python train.py --image_size=64 --loss="sigmoid" --embed_dim=128 --encoder_activation="geglu" --encoder_inner_norm=false --text_encoder_norm="layernorm" --text_encoder_activation="swiglu" --text_encoder_head_dim=48 --text_encoder_parallel_block=false
Rows from block 5 of the image encoder of a small contrastive image-text model, named by matrix and row number. Rows with one number within an expert belong to one neuron, the router's apart. Each number is 128 + 32 x the weight over its row's rms, rounded and kept within 0 to 255. All counts start at 0. After the name is the row's rms in percent of the matrix's.
Before each expert's rows are labels from the 100 images, of 14848, where the router gives the expert most weight on average: "lies over" is the class under the peak. Only what is clearly more common there than usual is listed. The data: rendered rooms with furniture. In brackets: how many of the 100.
# router: router (encoder.blocks.5.mlp.router.weight, 64x128, trained with AdamW), inputs 0-127
# gate: expert gate (encoder.blocks.5.mlp.gate, 64x128x128), inputs 0-127
# up: expert up (encoder.blocks.5.mlp.up, 64x128x128), inputs 0-127
# down: expert down (encoder.blocks.5.mlp.down, 64x128x128, transposed), outputs 0-127

# expert 44
lies over: wall (79)
router.44 096 [103 118 177 164 155 159 122 162  68 157 136  65 176 128 140 125 156 153 147 145 149 114 144  76 130 130 115 139 146  85 103 151  89 113 114 128 151 170 122 101  83 150 159 175 180 157 159 111  90  96 115 111 112 167 176  78 108 143 136 166 170 134 168 156  81  96 174 194 159 155 104 126  77 102  81 139 113  81 125  83 133  86 126 113 193 117 101 151 136 159  77  84 162 150 120 131 156 158 109 205 148 125 152 147 145 109 113 124 120 105 193  64 106  93 112 121 157 171  55 136 168 102 130  98 171 140 104 148]
gate.0 092 [177  94 155 121 124 144 111 142 119  70 154 174 101 152 151 146  96 122 127 140 113 116  81 188 129  66  97 105 172 137 110 130 156  65 152 148 135 123 166 109 155 162  93 147 146 111 131 138 182 162  82 118 109 101  97  71  63 140 135 134  99 125  70 136  78  85 151 173 180 103 153 176 185 145 117 165 198 139 101 103 109  67 179  97 148 150 147 151 151 167 152 153 162 171  57 109 172 122  69 159  62 119 124 124  78 106 148 124 137 151 140 166 105 133 160 132 116 149 155 105 107 118 129  90 137 164 159 105]
up.0 094 [166 152 133 132 117 142 168 137 100  74 215 132 159 173 155 150  93 124 124 134 157 137 145 170 109 101 124  73 131 117 126 155 151  69  66  77 146 114 117 105 153 105 114 190  73 129 133 155 145 123 117 121  89  71 102  45  87 139 154 154 108 107  87  62 123 124 135 154 116 116 160 185 150 126 138 164 151 143 118 107  87 111 148  86 116 174 104 108 136 155  89 110 149 163 101 153 138  56 131 187  83 108 187  87  77 148  85 110 117 166  87 120 169 203 142 147 114 129 110 125 131 153  93 135 161 113 100 132]
down.0 100 [ 84 165 185  79 125 142 136 103 120 115 174 128 138  59 127  51 136 121 118 135 163  30 104  96 115  75 109 140 128 147 125 160 120 150 124  89 145 126 118 140 197 175 123 158 150  74 146 155 153 111 128 109 137 139  95 103 168 157 159 109 158 157  84 134 179 102 117 119 149 210 133 180 146 183 114 102 141 127  96 147 118 169 178  60 164 131  97 145 128  83 159 155 159 154 130 152 120 157 116  61 105 110  72 137  96 110 117 157 111 152 137 165 159  90  76 105 115 125 170 123  79 120 118 101 125  93 119 167]
gate.1 064 [161 104 160 100 127 108 115 115 148 110 176 121 125  91 140  69  97  85 167 106  99 134 186  73 140 172 110 124 154 110 166 175  83 155 110 128 111 114 134  86 159 109  96 127 129  54 155 154 164 101 117 171 121 102  83 175  89 138 140 130 170 148  72  91 137 184  93  83  92  81 102  92 170 118  92 131 182 158 110 132 107 154 112 141 111 133 166  85  99 118  84 155 154 142 171 177 127 143 154  75 124 175 100 106 180 131 123 114 119 119 141 146  59  94 171  68 126 135 178  70 139 176 167 151 160 127 106 105]
up.1 077 [152 164 123 111 160 129  96 155 146 127 134 121 133 161  94 165 153 128  91 140 174 125 153 136 155 148 135  92 132 166 163 136 138 109 118  85 153  59 109 107 134 140 158  35 136 172 103  99 155 167 155 158  75 162  92  92  80 127 122 128 145  93 156 105 126 145 122 102 144 122 114 177 159 186 105 149 143 149 138 100  64 104  96 127 111 109 187 121  97 139 121 116 167 115 128  46 146 124  22 112 155 124 116 212 132 129  82 129 169 195 131 135 103 149 159  93 100 113 122 161  94 157  81 185 182 113 125 121]
down.1 072 [137 121 135 161 124 136 163 176 136 152 186 133 147 163 109 153 124 150 103 128  54 171 114 192 125  85 151 143 123 155 139 148 117 142 217 118 175  99 172  85 191 170 143 123 174 145 173 113 106 137 150 114  50 103 171 133 113 117 127  91  78 132 153 132 143 133 110 145  98 117 110 121 142  88 106 165 124 119  65  83 160 125 161 141  84  77 122 116 148 197  95 138 116 137 152  92 191 114 146 143 177  82 123 127 116 145  75  92 133  90 165 113 161 119 120 147 113  86 170 155 156 104 114  54  97 137  80  88]
gate.2 134 [144 192 115 135 117 143 143 129 146  99 191 158 142 153  92  94  77 124  82 146 139 155 197 113 137 100 178 132 163 100 150 104  85 122 148 145 129 120 122 138 173 121 114 123 107 150 109 211 142 154  86 207  88 164 161  88 108 139 106 161 104  84 176 156 134 148 140 105 125 178  65 110 119 112  98 137 116 120 113 119  92 122 102 134 133  76 127 166  95 181 127  88  59 181  79 119 139 137 132  75 125 177 103 192 132 137  88 108 122 128 171 152 105 186 104  59 141 132 109 136 133 127 178  86 142 121  70 132]
up.2 140 [111  72 125 114 117 101 114 131 103 162  77  99 113  97 163 153 179 137 166 102 120  95  77 144 132 143 102 109 113 156 101 158 170 132 110 130 126 130 137 112  73 125 143 125 147  99 141  60 119 107 161  48 198  75  91 172 163 125 153 104 141 159  87 103 131  85 111 146 114  62 197 161 138 142 161 112 161 129 135 143 158 125 157 125 101 178 128 104 154  82 119 173 193  60 172 117 118 108 134 183 125  72 155  66 131 116 164 148 124 102  95 110 141  86 162 180 105 119 149 123 134 145  75 173 101 141 187 130]
down.2 132 [132  92 134 116 155  75 117 122  96 144 162 116 135  54 128 128 105 145 164  57 111  75 161 151 141 134 138 145 138  86 145 117 114 194 141 105 174 144 131 123 108 121 139 143  95  96 136 165 170 110 171 144 144  72 123 125 175 124 122 133  84  83  69 127 119 158 126 112 148 114 180 201 158  93 100 114 122  95 101 119 128  80 131 122  98 138 124  53 116 128 127  22 103 126 148 153 120 140 130 174 145 167 192 165 128 131 181 137 120 167 133 151 134 131 137 148 116 137 190  86 129 159  95  93 139 144  44  57]
gate.3 138 [131  93 112 108 121 105 126 166 112 170 184  93 138 154  94 213 130  98 126 106 109 127 116 118 166 106 131 151 159 146  98 137  88 137 113 150 160 138 153 140 140 128 150  66 180 111 155  78 103 110 169 124 124 108  85 121  86  88 115 111 135 126 237 126 108 114 109 117  62 136  70  88 155 121 141 102 113 127  94 168 150 228 188  96 126 126 132 144 111 132  88 109 162 133 160 168 110 125 164 118 201 119 107 109 128 127 152 115 103 145 159 123 115  61 124 109  53 172 112 111 139 202  89 146 127 122 123  92]
up.3 139 [124 105 135  92 134 115 122 161 100 176 165  98 158 145 100 221 119 110 147 108 112 127 119 111 182 115 122 133 161 144  82 137  93 135 113 156 143 143 161 149 140 120 148  51 197 118 129  90 111 116 160 134 135 105 102 105  98  90 132 114 121 122 230 135 119 115 100 104  76 140  63  97 160 121 127  91 134 137 100 170 139 218 185  90 122 122 122 151  99 144  89 126 159 125 144 169 113 114 163 100 205 131  99 128 131 135 168 119 119 136 157 133 113  55 122 111  54 161 127 112 148 211  86 152 124 118 121  86]
down.3 125 [124  61 107 103 162 109 177  69  79 159  95 131 110 133 171 110 116 101 165 115  80  81 135 127 139 172 151 121 113 161 114 141 162 149 119 165 138 116 104  71  81 115  90 186 128 156 119 139  72 141 134 140 130 110 131 133  83 141 170  87 133 131  94 182 145 115 111 161 143  95  96 169 212 143  58 115 106 147 195 100 129 102 129 103 165 152  71 113 192 135  85 138 158 214 133 114 102 166 107 118 177 102 119 146 150 152  95 122 171 130 108 125 172 131  89  76 127 135  89 115 177 144 100 114 108  90 101 157]

# expert 12
lies over: floor (64)
router.12 108 [135 112 144 140 118 152 102 101  81  96 139 173 160 155 101  90 165  99  70 114 161 165  41 127 154 156 152 174 126 200  99 123 149 113 135 136 110  92 158 170 155  99 108 133 123 103  98 129 169 154 161 187 169 125 165  97 172 184 140 155 102 108  74 163  87  84  59  97 153 100 168  98 149 137 123 123 120 139 133 112 157 115  90 131 149 167 149 119 128  85 170 124 131  75 168  72  92 111 132  96 154 155 114 138  67 170 161 181 199 152  94 113 171 103 167 141  96  90 142 145  89 125 113 156 161 114 133 135]
gate.3 082 [159 113 128 182  88  69 106 113 137  90 222 161  96  85 116 173 142 121 111  95 129  98 167 148  82  98 129 128 177 160  97 166 146 146 130 123 139 172 127 177 115 134  84 104  84 157  95 160 111 167 126 146 114 194 154 150 188 190 173 185 161  79 122 128 110 111 135 191  92 157 181 118 139 128 134 110 139 176 125 112  77 130 128  91 184 118 174  72 140 120 103 129 108 149  83 119 173  94 110 143  85 144 128 103  82 133 140 164 144 114 118 183 109 146 141 133 174 111  87 101 109 189 146 142  92 117 131 141]
up.3 085 [101 102 110 132  94 169 113 197 134 167  64  64 145  98 172 105  58 173 109 147 162 124 152 122 180 113 123 154 127 110 163 129 137 156 116 207 139  96  99 132 146 121  87 143 147  88 138  99 164 183 142 104  93 108 129 129  86 153 136 142 114 135 154  71 119 101 149 138 155 110 136 130 156 147  89 147 105 140 131  51 190 152 118 114 106 126 146 204 121 148 173  97 151 103 255 131 131 109  64 117 187 118 134  88 127 117 135 124 103 168 145 125 123 106 132 146 113 173 125 158 146 126  91 119 131 155 154  94]
down.3 094 [148 195 133  91 136 111 148 119 167 131 158 159 146 129 127  93 121 169 116 136  69 147 139  75 111  58 116 180 151 187 147 164 123  61  72 123 103  98 215  99 168 119 148 155 137 155 188 191 163 106 148 157  76 136 154  94 132  92 123 178 140 113 136 169 169 133 143  92 101 127 102  84 113 173  91 102 125 163 136 125 179 135 108 106 118 128 116 178 138 145 128  70 171 145 151  91 104  97 135 132 130 139 139 144  88 143  96 134 146 113 194  86 147 115 133  89 120 181 162 110  97 128 141 117 140 205 181 135]
gate.4 087 [130 137 139 140 182  71 126 131 124 163 165  94 119 111 146 102 115  96 117 136 129 113 133  55 178 144 157 165 155 123 141 130  58 150 143 127 132 109 172 132  84 146 191 195 103 124 113 162 105  92 142 175  83 195 103 128 159 117 143 118 103 136 117 195 113  99 173 133 168  83 154 110 101 145  84  92 124 127 128 139  83 156 160 157 135 177 103 148 121 174  87 114 187 110  64  55 138 110 128 156 118  81 172 156 103 119 133  87 179 119 153 130  77 149  64 167 126 179 125 102  98  87 133  71 104 133 126 128]
up.4 087 [153 163 120 125  59 124 118 156 161 128 112 122 106 153  96 181 117 112 132 106  97 174 102 212  59 155 120 126 135 119 148  63 180  97 139 140 139 141  68 114 159  67  52  64 143 141 135  85 120 131  77 107 177  59 157 130 144 165  99 159 159 161 157  81 183 160  76 102 115 135  94 137 128  81 160 137  98 147 115 132 176  96 129 120 112  93 144  99 100 111 161 130  97 100 154 198  87 145 158 107 132 164  92 103 151 131 148 173 104 133 128 107 152 119 173 128 153  84 163 120 150 165 117 153 147 105 146 153]
down.4 091 [181 130  58 122 115 157  26 131 120 136  98 143 119 152 114 158 169 106  99 128 100 183 149 123 127 156 137  99 176 176 120  91 140 105 142 173 102  74 105 119 121 100  99 104  85 113 103 130  97 136  71 137 127 159  62 135 176 170 149 178 148 156 127 100 101 101 134 143 122 104 154  90 138  73  76 148  79 171 119  96 131 126 108 152 101 160 109 144 185 105 197 126 107 136 109 122 114 138 163 141 150 165 108 166  90 156 175 155 111 103  77 127 176  96  90 184 123 101  84 100 129 111 123  70 142 152 194 146]
gate.5 109 [122 138 138 115 147 197 167  87  61 142 165 103 161  75 125 140 133 137 156 132  91 143 122  75 194 148 123 118  82 230 101 184 152 133 175 110 147 132 143 173 130  82  96 118  78 164  70 163 112 136  88 119  92  87  79  45 107 102  94 186 139 112 157 134  78 135  96  85 131 116 118 112 149 110 105 169 138 135  90 117 127 110 184 113  98 108 108 129 174 133 151 114 129 124 110 111 102 105 153 101  81 109 150 172 124 112 112  98 147  96 117 142 126 170 117 108 115 119 126 175 186 121  72 122  80 139 123 177]
up.5 100 [132 134 124 141 148 195 167  80  58 108 179 102 171  79 123 125 130 139 144 170 121 154 138  73 201 166 155 123  94 204  88 169 155 102 196 116 155 124 172 218 100  95 117 119  89 148  80 143 137 132  86 131  71  85 114  70 133 121 104 165 128 122 138 140  97 126  89  81 103 138 120 114 155  89  98 166 141 135  92  97 120 114 165 104 102 135 104 131 155 122 166 118 144  97  93 116  87  83 154 123  93  99 143 171 100 105 112  86 154 111 143 145 121 170 121 126 118 128 159 182 126 132  99 116  70 169 131 182]
down.5 107 [106 130 150 104  88 104 129  99 101 108 112 139 207 100 155 100  82 123 110 135  68 150 121  97 132 130 145 172 112 131  81 118 112 190 176 160 169 137 194  99 123 148  93 142 108 118  60 150 103 145 146 121 172 156 141 154  46 143 125  98 187  95  99 129 196 111 102 154 156 153  95 112 127 156 142 112  89 103 102  81 121 122 130 129 124  65 157 117 146 151 153 143  44 166 102 119 139 189 147 130 114 100 199 115 162 156  93 170 145 108 130 143  98 120 177 148 138  87 109 158 128 151 119 133  53  97 117  76]
gate.6 087 [137 115  92 153 141 136 161 191 126 140  87 149 162 151  84 124 131  94 132 143 125 164  35 160 124 123  90  85 152 122  66 159 123 146 126 147 103 137 120 111 161  62 144 157 156 127 162 191  80 103 152  94 190 118 164 163  77 100 146 196 132 141 152 152 127 110 124  64 109 136 161 202  94 118 178 114  58  85 110 110  74 122 124 150 143 141 137  94 132 133 124 139 168  93 132 105 113  96 136  98 113 120 130  64 213 141 108 132 159 132 145 175 120 167 154 109 117 176  84 163 124 136 101 105  97  93 145 123]
up.6 091 [ 98 127 120 147 145 140 173 169 152 179 116 167 194 138  62 176 141 182 153 130 102 114  33 151 134 116 109 102 199 145 101 156 100 140  99 166 110  92  88 108 116 126 144 155 136 145 119 192  78 119 150 142 187 126 169 135 108  66 142 161 177 121 157 153 126 100  98  86  95 162 153 170 105 144 188 132  88 111 104  99 110 158 106 140 123 131 148 141 101 112 118 128 133  94 135 107  82  67 104 114 134  95 169 139 196 145 119  91 152  93 174 170 100 165 137 132 158 154 124 152  88 148  44 118 118 103 119 136]
down.6 096 [137 177 171 124 199 136 151 107 137 138  56 179 161 193 120 175 157 106 113  99 123 171  96  76  68  97 104 210  91  80 134 174 127 143 157 142 165 181 107 182 130 159 116 119 163 127  88 126 125 131 122  95  82 128 182 123 106 133 125 139 112 131 150 161  96 102 124 186  78 158  98 123 167 159 110 127 112 174 125 158 136  99 155 184 166  68 171 121 146 119 149 150 160 112 128  81 114 114 131 159 133 154 147  95 148 124 100 125 121 149 192 135 172 177 115 117 119  63 116 154 177  98 165 162 115 146 122 103]

# expert 54
lies over: wall (95)
router.54 107 [ 83 184 112 180 156  95 133  77 143  87 149 162 152 113 123 135 145 154 106  91 168 130 112 142 143 187 172 189 139 104 113 201  93 163 140 165 152 147 157 184 133  91 108  76  90 124  65 108 147  91 155 147 140 144  78  83 191 155  93  60 135  97  85 134 102 138 106 125 118 118 178 189 177 133 174 127 134  91 110 122 140 145  90 105 108 136 100  79 116 115 115 125 120 160  97 141  84  73 100 119 121 173  90 180 129 166 134 164 163  99  79 165 102 163 135 116 143 112 169 113  90 117 115 108 128  82 155 106]
gate.0 077 [ 92 103 126  91 154 169 127 121 143 146  96 107 124 123 132 142 114 136 158 145 138 159  83 171  98 121 155 157 124 105  89  96 170 158 119 153 151 103 157 152  90  96 159 150 137 104 137  77  57 129  36 185 111 127 160 177 120 175 170 103 113 152 121 172 149 113 184 132 132 135 145  72  85 141 121 118 124 142 150 102 118  90 130 127 165 102 145 224 123 107  80 162  91 120 132 161 109  41 170 137 133 164 150 138 123 157  72  68 195  86 136 157 132 121 150 146 174  66  75 132 121 130 113 130 122 181 133 145]
up.0 096 [120 130 152  92 115 158  93 122  90 117 194 111 158 159 125  74 103 119  80 110 166 190 182 116  85 161 115 132 112 130 123 147 113 222 178 150 119 115 110 160 158  85 121 153 131 155 157 142 113 108 169 180 158 148 181 164 178 130  83 111 131  59 172 138  87  62 103 159 157 128 159 104  92 115 209 148  98 131 122 122 104 100 122 140  87 122 121  83 157 112 119 106 149 164 117 127  85  79 151  94 122 156 157  71 102 164  93 115 150 114  97 165 152 184 175 161 102  94 178 111 122 111 120 140 101 109 129 155]
down.0 095 [171 136 124 133 159  96 206 128  72 134 174  80  51 113 140 133 146 136 136 129 103  94 134 132 106  45 160 157  90 135 115 110 145 178 137 204 108 129 124 158 138 129 119 130 131 149 128 144  89 130 156 120 108 131 123 115 168 119  93  91 198 123 157 125 196 104 163 170 128 112 131 110 176 108 146 205 135  37  87 111 155 149 125  53 146  92 168 122 126 131 127 195 145 128 135 134 155 175 153 132 122 138 141 129 158 128 137  90 144 185 132 125 112  63 103  99  96  83  73 116 163  95 125 120 132 134 175 116]
gate.1 094 [141  98  91 102 212 124 130 133 136 120 155 137 105 111 125 104 100 128  84  74 135 129 164 182 128 118  86 135 137  98 118  75  88 115 136 163 187 184 105 145 114 114  78  95  82 166 162  62 164 181 179 118 131 161 126 138  99 115 160 119 117 114 117 123 164 129 118 209  98 161 107 150 131  82  91 143  83 141 124 194 142  66 159 131 141 107 129 145 142 154 157 157  82 174  59 150 149 143 113  85 110  89 132 172 119 128 107 178 112 154 100 121 175 119  58 146 122  88 142 135 157 121  96  65 112 137 153  89]
up.1 087 [ 98 148 166 182  97 155 117 136 127 173 114 130 106 183 115 157 159 151 156 131 111 131  72 109 132 119 150 122 139 170 147 146 189  91  50  93  62 122 102 119 145 123 155 158 176 116 126 188  92  95  60 124 167  91 108 126 151 116 118 163 110 167 109 142 109 103 154  31 122 103 133 122  74 182 202 121 176 152 129  91 147 164  73 134 144 137 128  82 129 108 113 120 132  81 163 117 119 126 149 175 124 173 143 150 191 126 164 101 132 108 186 118  70 110 154 134 152 162 131 138 125 104 124 202 131 136 142 151]
down.1 098 [183 135 198 145  90 156 151 117 144 111 115 152 100 117 108 119 146  93  90 103 105 173  69 104 122 173 174 134 158   8 145 113 184 126 124  94 126 100 123 186 128 132 107 124 134  44 109 139 101  95 143 149 198 148 168 154 123  92 107 133 133 109  96 129 188 123 142 164  76 155 134 151 131 126 165  83  83 111  74 127 114 134  85 126 151 170 134 118  97 143 144 155 111 103 117 148 126 122 129  82 164 100 158 158 108  95  94 139  96 129 165 108  61 100 131 110 122 127 160 168 113  88 117 131 116 141 224 127]
gate.2 089 [186 113  86 152 145 112 132 119  65 132 122 111 148 112  93 135  96 166 110 132 141 183 123 114 216 123  98 139 193 137 120 124  87 125 152 101 143 134 185 150 112 108 110 183 153 179 156  82 109 123 130 148 101 112 155 109 132 160 131 173 123  79 190 129  91 138 183 159 145  73  68 174  58 145  97  75  79 134 135 152 150 134 152 151 109 142 109 114 127 167 116  95  75 159 128 189 137  67 135 126 124  97 127 101 182 139 139 132 151  88 169 144 139 193 136  92 154 129 205 101 100 135 155 112 134 100 133  85]
up.2 094 [139 107 106 112 134  68 119 141  92 135 149 107 155 159 150  83 129 150 110 138 148 125 101 103 113 164 116 105 139 116 103 116  86 163 104  66 119 173 145 116 159  60 112 170 129 137 164  56 123 152 159 145  86 215 186 157 140 118 130 130 125 158 195 106 112 205 168 167 162 112  96 173 126 106 143 140 132 132 125 111 194 131 100 128 106 182 156 105  80  63  86  41  86 130 129 141 176  93  78 132 104  89 114 117 131  83 116 145 137 144 130 169 151 159 163 129 107 116 165 103 117 116 131 192 134 126  92  95]
down.2 094 [101 117 146 170 103 145 125 136 185 152 139 189  80 187  94 149  53 140 167 157 153  82 153 107 108 146 123 115 122 118 133  94 126 149 150  80 155 119  29 163 129 116 100 127  73  80 144 105 184 176 123 118  91 153 150 156 133 155 110 162  88 178  97  98 133 133 133 123 194  81 109 129 164  43 168 134 142 138 104 103 164  96 149  85 182 155  90 130 143 170 113 124 137 188 130 102  89 169  98  68 108 119 138 144  80 113  99 132 141 109 127 134 118 103 124 128 124 167 108 109 178 174 125 109 150 115  76 130]
gate.3 081 [ 92 125 170 230 109 153 152  73 115  59  60 130  93 143 156 117  95 207  94 109  73 188 143 118 150  96 134 180  92 121 128 137 112 105 128 123 139 124 121 127 158 146 116 132 177 167 109 126 127 146 156  60 164 161 136 108 126 108  90 149 143  83 129  83 102 108 130  92 118 192 105 149 161  90 141 113 156 129 119 172  87 112 154 174 151 125 123 149 112 134 174 128  91 206 109 174 116 153  74 167 157 104  97 129  80 104  70 141 144  94 115 127 108 177 113 168  87 146 142 130 142  86 138 141 104 147 157 149]
up.3 081 [144 144  95  89 159 131 153 177 159 193 169 143 142 154 136 141 181  64 167 156 142 114  79 138 114 140 147  48 124 134 104 105 158 137 135 131  99 110 109 106  65 116 116 133  61 102 158 105  70 116  97 174 106 110 158 110  98 136 159 137 131 162 119 154 178 115 154 103 102  96 140 116 119 159 158 156  82 164 126 104 130 145 100  94 117 131 141 122 118 183 112 124 179  88 172  84 126 136 175  54  84 140 172 180 193 179 178 122  97 143 173 129 144  67 156 128 160  77 133 117 164 175 127 130 127 145  97  85]
down.3 087 [ 89 139  92 159  59 100 131  99 160  62  87 170 134 163  68 103  79 163  67  90  97 127  74 163 181 120 124 127 209 180 125 145 143  77 163 124 177 110 135  84 177 118 127 188 113 146 134 165 132 112 156 124 157 139  95 166 116 147  78 134 125 142 143 196 180 140  68 139 125 148 133 119  80 171 156 136 101 168 163 116 163 162  96 150  85 138 135 122 138 103 115 112 126 114 147 189 116 161  86  77 139 102 130 134  90 108  99 129 123 101 126 113 144 118 155 125 101 167 120 120 168  64  89 106 154 122 128 164]

# expert 47
lies over: floor (100)
router.47 078 [ 66  76 117 152 126 136 126 176 156 160 169 119 103 117 139  87 112 151  94  73 155 163 128 160  65 103 103 174 105 141 149 116 163 105 103 174 137 119 138  89  94 126 111 145 146 195 170 134 117 148 124 120 182 157  90 125  64  92 158 104 158  95  81 134 133 132 133  84 154 176  84 158 179 173 105 102 155 110 186 135 148 205 105 113 124 109 155 183 104 114 181 183  81 141 119 179 139 138 118 146 157 116  74 153  76 140 137 168 133 122 134  76 117 134 152 115 190 121 161 161 141 151 183 139 109  84 117 143]
gate.0 128 [142  88 115 134  97  39 151 124 138 131 163 170 127 125 135 105  95 148  87 139 118 128 135 103  61 186 159  76 129 100 162 138 124  97 167 166 134 134 134 137 153 163 126 152 179 109  87 148 159 116 122 153 123 130 122 170 113 118 169  57  82 114 114 174 106 117 159 131 148 103 126 194 130 154 123 164 116  92 146  93 114 120  91 157  95 142  64  47 153 140 114 151 159 143  81 110 134 152  82 100  96 154 134 142 159 143 126  97  86  36 196 143 119 183 182 137 141 135 151  97 158 176 130 155 171  79 102 146]
up.0 124 [150 104 111 130  94  34 156 116 145 147 168 189 125 112 130 134  84 145  91 140 110 107 126 103  87 188 152  73 141  92 149 160 108  99 160 167 119 137 133 137 160 154 135 157 200 107 100 129 175 116 132 123 125 126 113 159 110 101 155  53  85 134 125 150 119 105 166 130 149  97 124 187 116 157 129 182 108  96 154  98 114 132 105 164  90 140  62  48 158 122 137 145 151 132  78 128 125 119  81  82  87 169 153 125 164 122 134  87  98  54 176 130 122 185 182 130 142 128 153  97 168 177 143 141 148  77 109 156]
down.0 108 [133 110  61 151 100 141 146 107 106 102 141 137 147 138 102 144 123 105 152  58  95 115 132 157 140 130 117 139 175 115 129 109  40 203 168 114  97 145 110 132 140 135 116 105 136 146 113 145 190 116 132 134  89  99 123 159 136 134 123 118 142  97  62 151 170  94 111  96 157 168 133 141 132 132 142 126 176 137 117 190 129 135  99 184 108 147   3 179 124 124 128 170  94  76 143 156  98 141 100 166 142 102 106  80  84 115 153 183  91 141  51  98 214  83 162 152 140 146  94 112 133 125 120 135 142 139 130 129]
gate.1 069 [ 84 179 139 153 141 175  77 162 119 153 102  98 162  99 146 117 106  72 155 147 100 147  95 156 158 155 122  88 137 144  77 128 124 159 181 142 198 141 181 106 157  90 108 133  80 116 121  59 127 159 140 149 138  96 155 171 127 149 140 146 106 154 142 119 149 126 119  80 114 127 175  69 152  79 132 124 176 158 138  82  72 113 127  81 179 112 139 128 181 100 167 144 138  96  73 113 172 104  94  38 119 111 128 110 183 145 149 110 130 177 201 159  92  98 149 141 108 120 150 109 116 119 117 105 161 136 187 100]
up.1 081 [117 115  95 122 131 138  90  89 157 190  93 169 111  88 101  70 105 145 173 131  91 132 100 125 147 212 164 119 124  81 123  90 182 149 168 103 123 155 132 121 131  90  95 138 108 116  98 157  73  75 160 169 125 159  88  65 205  87 117 155 135 177 153 167 131 154 197 104 123 128 171  74 135 170 113 129 154 122  92 125 142 108 103 158 111 111 123 149 116 100 155 115 203 160 107 130  88 136  84  69 133 109 140 110 150 100 109 169 132 137 135 160 108 171 129 161  99 198 113 133  68 125 130 123 146 137 167  88]
down.1 082 [156 204 172 127 112 131 131 108 152 112  86 153 130 111 171  32 146 151  85 167 137 173 108 135 148 148 130 117 100 149 102 171 136 136 169  72 108 149  90 161 164 136 138 187 146 101 132 143  97  46 142 102 144  85 152 174 120  87 142 119  76 112 144 107 114 124 134  89 129  84 206 112  91 120 152 202 124 157 158 119 121 110  89 156 137 140  81 103  74 172 210  62 123 120 122 113 155 131 125 113 130 133 166  86 121 125 144  93  85 130 128 114 131 161 101 132 141 108 205 139 139  92 136 101 101 166 122 118]
gate.2 094 [ 95 111 105 156 162  89 135 127 174 101 201  78 136 111 128 131 130 154 124 138 146 116 173 174  81 146 160 108  92 111 108 102 108 153 137 111 132 155 135 114  97  71 137 153 105 130 156 202 102 110 135 122 109 182 102  87 151 157 112  91  75 116 160 138 117 160 132 113 128 101 111 220  86 191 141 158 100 127 174 129 132 168 125 157 132 103 173 163 135 109 147 113 154 132 126 125 125 158  34  82 116 157  60  93 138 179 106  90 119 160 122 128 160 138 127 113 108 100 151 184 105  45 153 143 169 113  59 152]
up.2 085 [108 194 138 106  45 130 108 122 108 126  54 174 130 136 129 124 150  90 120 153 132 136 114  90  71 129  98 140 157 126 116 145 116 129 155  93 175 124 144 155 154 136 106  78 173 119 152  72 184 142 133 120 148  98 170 186 107  52 130 165 158 148 126 143 124 142 186 130 136 141 116  11 160  89 109 121  93 144 125 132 111  82 141 107 127 172 135  93 119 115 135 149 146 104 153 128 142  91 174 170 150 127 182 108 119  72 142 132 157  96  82 110 116 127 149 174 155 130  74 101 117 218 110 115 128 146 175 108]
down.2 090 [128 160 133 131 111 151 102  96 143 153 142 100  75  69 174 100 160 119  91 115 130 107 112 101  63 212 162 106 126 144 105  76 107  92 134 102 126 117  96 103 120 111 149 133 137 125 121 136  51  72 137  75 117  75 166 121 154 161 174  70 107 178 106 195 147 155 123 151 176  97 176 113 168 108 126 118 141 109 147 123 134 132 167 141 114 159 118  60 101 168 131  65 143 153 126 155 138 100  92  96 153  98 134 135 168 162 160 105 164 217 128 185 175 143 130 120 128 147 101 115  94 118 134 139 159 100  90 187]
gate.3 089 [159 182 194  93 135 141 190 170 177  49  67 117 132 147 101  90 171 124 124 176 118  79 105 140 114 135 149 128 116 147 238 103 129 112 167 146 122 105  73  93  80 175 150 134 139 144 117 141 120 120 120 130 114 111  98 111 118 190 176 164 135 158  85 120 175 101 182 124 118 145 148  74  95 131 131  74 150 137  89 109 136 137 131 151 135  89 119 138  82 132 186 122 115 126  53 134 129 149 160 127 183  69 112 167  80 142 103 151 119 105 112 102 182 172 120 124 120 120 153 152 110 126 127 153 145 155  91 130]
up.3 078 [136 192 114 106 128 129 154 162 104  71 124  68  72 191 142 109 133 139 136 114  95 104 129 191 161 116 129 103 171 107 156 113  87 137 114 182 139 118 155 177 127 238 142 176  73  99 118 136 131 171 112 103 100 178 129  95 119 148 158 123 109  92 117 133 121 136 129 152 100  89 118  23 103 133  92 114 108 126 150 129 159 170 140 146 184 135 147 158 181 185 142 104 144  92  79 106 168 149 160  90 122 134  79 132  65 132  80 108 132 103 131 162  73 108 145 152 132 138 161 143 136  80 151 114 123 153 129 140]
down.3 086 [129  93 169 149 157 102 107 159 120 117 146 102 192 139 127 129  99 160 149 184 154  94 152 177  96 154  92 142 141 112 118 141 155 127 183 167 111 178  93  69 158 133 109  95 172 147 167 112 131 143 110 172 167 152 152 133 136 141  89 139 112 115 119 184 197  86 167 121 122 113 125 135  74 131 124 153 125 145 101 118 110 120 136 165 104 178 110 101  83  58 175 132 123  82  99  88 143 139 159 106 182  77 139 102  67 138 124 172 133 130 143  74 103  79 151 132 104 105 135  61  72 179 122  98 112  44 115 175]